config.yaml
crop_scale_min: 1
num_classes: 12
depths: [4, 8, 4]
precondition_frequency: 20
merge_dims: true
epochs: 6.8
Rows from block 4 of a small image classifier, named by matrix and row number. Rows with one number belong to one channel. Each number is 200 + 40 x the weight over its row's rms, rounded and kept within 0 to 999. All counts start at 0.
After each channel's rows are labels from the 100 images, of 14976, where the channel reaches its highest value: "patch colour" is the nearest of a few named colours to the mean colour under the peak. Only what is clearly more common there than usual is listed. The data: drawn small creatures on textured ground.
# convs0: first 3x3 conv, stride 2 (model.blocks.4.convs.0.weight, 128x64x3x3, each kernel summed), inputs 32-63
# convs1: second 3x3 conv (model.blocks.4.convs.1.weight, 128x128x3x3, transposed, each kernel summed), outputs 43-85

convs0.127,187,223,289,172,189,219,163,147,226,147,232,224,122,173,212,240,214,200,224,273,171,181,165,213,251,220,133,150,162,161,192,195
convs1.127,181,167,173,176,116,180,186,221,163,274,174,215,232,188,234,214,310,211,196,214,204,173,175,230,205,181,185,205,199,146,160,191,296,247,206,226,245,157,186,215,210,208,219
patch colour: brown

convs0.2,176,277,191,256,208,149,212,186,205,322,205,219,210,190,259,157,241,184,203,271,183,198,155,192,208,251,178,171,208,196,188,199
convs1.2,223,154,260,184,223,227,260,156,133,181,180,219,254,257,228,209,143,148,179,195,247,285,289,171,175,191,170,190,221,218,280,197,192,220,198,177,194,105,212,167,225,217,231
patch colour: grey

convs0.60,186,219,154,164,221,167,174,241,241,175,303,213,221,184,241,145,175,164,243,114,177,246,173,249,188,200,121,148,165,171,180,170
convs1.60,201,176,232,227,250,171,253,273,167,211,90,143,159,189,198,227,174,178,225,185,228,178,212,239,218,210,227,203,195,203,210,152,167,172,159,195,232,181,181,236,254,221,221
patch colour: black

convs0.17,149,305,178,215,234,198,155,175,251,260,164,218,255,73,209,173,188,283,203,251,217,227,175,162,249,210,116,187,190,184,230,270
convs1.17,285,213,199,233,173,229,199,198,179,209,157,117,227,158,168,195,270,216,191,265,230,193,229,177,204,151,236,155,206,214,258,200,167,165,258,156,221,175,163,221,250,228,215
patch colour: grey

convs0.69,239,204,261,289,257,125,213,223,243,258,226,132,221,210,219,190,219,206,192,176,132,196,169,140,211,144,254,163,258,184,232,148
convs1.69,221,220,265,226,202,180,184,215,245,206,189,221,178,127,175,224,157,279,267,225,225,215,212,186,161,201,193,224,265,258,203,260,176,320,178,206,179,236,136,193,188,190,99
patch colour: white

convs0.11,119,194,182,211,167,245,158,153,264,180,166,212,153,207,191,179,195,172,171,111,179,197,196,207,212,167,140,200,164,183,194,253
convs1.11,192,172,210,277,169,274,201,235,216,269,169,183,272,121,180,148,238,169,236,171,239,155,145,188,166,177,186,182,192,188,170,288,221,139,142,196,147,224,211,227,35,144,225
patch colour: black

convs0.95,173,117,225,226,241,145,247,141,245,265,253,256,172,174,115,248,171,170,231,188,199,209,203,219,210,188,148,205,195,210,173,235
convs1.95,215,164,218,256,176,265,176,148,237,181,275,184,249,198,177,174,118,195,231,223,187,201,159,193,144,249,228,228,267,120,177,192,165,222,154,196,220,146,269,174,189,129,200
patch colour: pink

convs0.49,147,226,184,170,209,177,215,181,176,218,226,201,230,205,269,156,175,220,191,212,180,165,150,108,200,172,198,174,166,202,199,157
convs1.49,234,200,199,268,174,259,246,210,266,210,271,135,256,217,242,195,187,170,165,267,204,189,273,176,229,206,220,238,197,171,226,121,202,204,149,163,205,151,186,178,254,195,164
patch colour: green

convs0.78,230,203,255,264,215,188,131,140,227,216,257,165,176,234,151,217,182,218,297,203,230,164,158,234,113,171,181,207,245,259,166,167
convs1.78,230,163,268,182,189,235,196,125,245,224,201,164,179,251,228,256,181,257,199,151,158,263,254,200,200,277,172,208,212,197,162,255,231,163,152,262,165,153,205,218,222,239,191
patch colour: black

convs0.73,160,263,138,194,204,279,123,186,263,202,161,211,207,200,136,251,252,224,222,202,196,201,170,222,166,187,194,217,160,216,172,190
convs1.73,210,199,185,249,244,213,196,231,169,206,222,301,166,171,234,172,215,156,197,251,191,182,133,173,161,158,233,215,115,196,126,235,167,186,241,237,136,192,211,201,210,175,183
patch colour: black

convs0.57,124,286,157,159,265,184,228,214,213,135,256,155,190,142,174,258,222,197,220,118,173,218,203,174,227,269,200,244,214,214,261,216
convs1.57,243,141,189,233,196,142,192,184,185,182,237,161,241,241,175,146,218,230,186,167,204,227,147,211,204,196,221,232,201,143,83,132,201,187,115,143,84,215,234,206,160,173,243
patch colour: brown

convs0.99,230,220,234,116,146,292,194,156,159,165,178,175,225,184,207,212,178,253,263,231,206,262,196,179,184,149,165,167,227,112,177,237
convs1.99,102,127,222,193,215,221,228,270,210,162,183,271,155,216,206,204,259,194,220,185,197,128,277,201,180,196,211,207,215,262,179,231,211,172,228,189,150,227,177,228,185,145,123
patch colour: grey

convs0.45,155,142,221,256,216,227,203,178,227,234,189,236,178,133,240,184,267,231,203,128,197,196,114,206,192,203,208,230,313,213,243,171
convs1.45,199,178,178,254,256,226,186,178,171,214,184,165,135,167,259,203,171,234,186,209,204,195,152,112,188,204,258,280,136,153,195,252,206,138,209,161,187,201,196,193,179,277,177
patch colour: black

convs0.76,235,147,223,181,115,150,194,172,213,131,251,198,249,235,207,169,204,200,209,267,142,237,209,182,158,157,202,199,172,151,226,220
convs1.76,176,182,245,174,215,143,205,211,245,184,236,191,232,257,246,182,194,174,156,192,159,191,182,139,191,149,180,182,247,164,216,247,200,248,192,232,157,202,175,128,159,131,162
patch colour: grey

convs0.102,168,225,244,152,198,270,172,239,209,155,205,209,206,271,246,203,164,229,139,164,117,176,214,194,203,201,152,165,270,258,281,125
convs1.102,192,197,188,207,225,155,222,189,226,192,179,285,198,196,126,285,260,275,165,263,221,198,266,194,269,183,213,216,177,275,225,85,220,183,183,176,211,203,231,216,263,168,223
patch colour: brown

convs0.22,205,180,177,154,167,189,175,228,226,213,205,163,185,236,183,273,215,282,200,186,236,175,156,160,136,173,218,213,223,224,214,232
convs1.22,206,256,226,268,204,203,251,244,167,194,189,220,254,154,207,192,282,129,254,208,219,217,217,226,219,183,199,232,263,213,151,161,183,228,169,219,184,170,149,233,217,210,199
patch colour: grey

convs0.29,188,144,170,116,180,156,271,176,185,198,212,198,146,218,230,191,215,229,201,174,156,225,174,221,187,261,194,115,140,274,218,171
convs1.29,204,211,183,255,206,202,199,122,179,181,254,127,267,114,255,182,55,231,215,205,203,236,269,129,219,218,185,208,237,171,159,203,193,206,207,199,188,172,254,162,194,203,216
patch colour: grey

convs0.122,215,176,159,235,180,158,264,201,230,249,211,142,150,110,170,216,205,227,192,216,226,190,174,189,195,199,183,234,275,138,257,203
convs1.122,202,211,244,182,251,210,200,197,119,258,160,182,211,253,182,179,211,180,210,145,172,246,135,265,247,165,218,262,177,189,155,278,209,202,155,145,191,200,193,249,158,169,198
patch colour: black

convs0.33,181,205,229,126,146,209,225,215,279,213,172,149,164,227,197,191,208,209,159,235,179,200,186,226,220,234,241,185,177,168,255,140
convs1.33,202,227,203,219,140,180,223,229,212,229,191,172,215,258,249,183,178,269,230,124,209,288,161,184,272,154,206,190,259,183,248,222,148,272,194,172,228,209,188,125,222,212,210
patch colour: white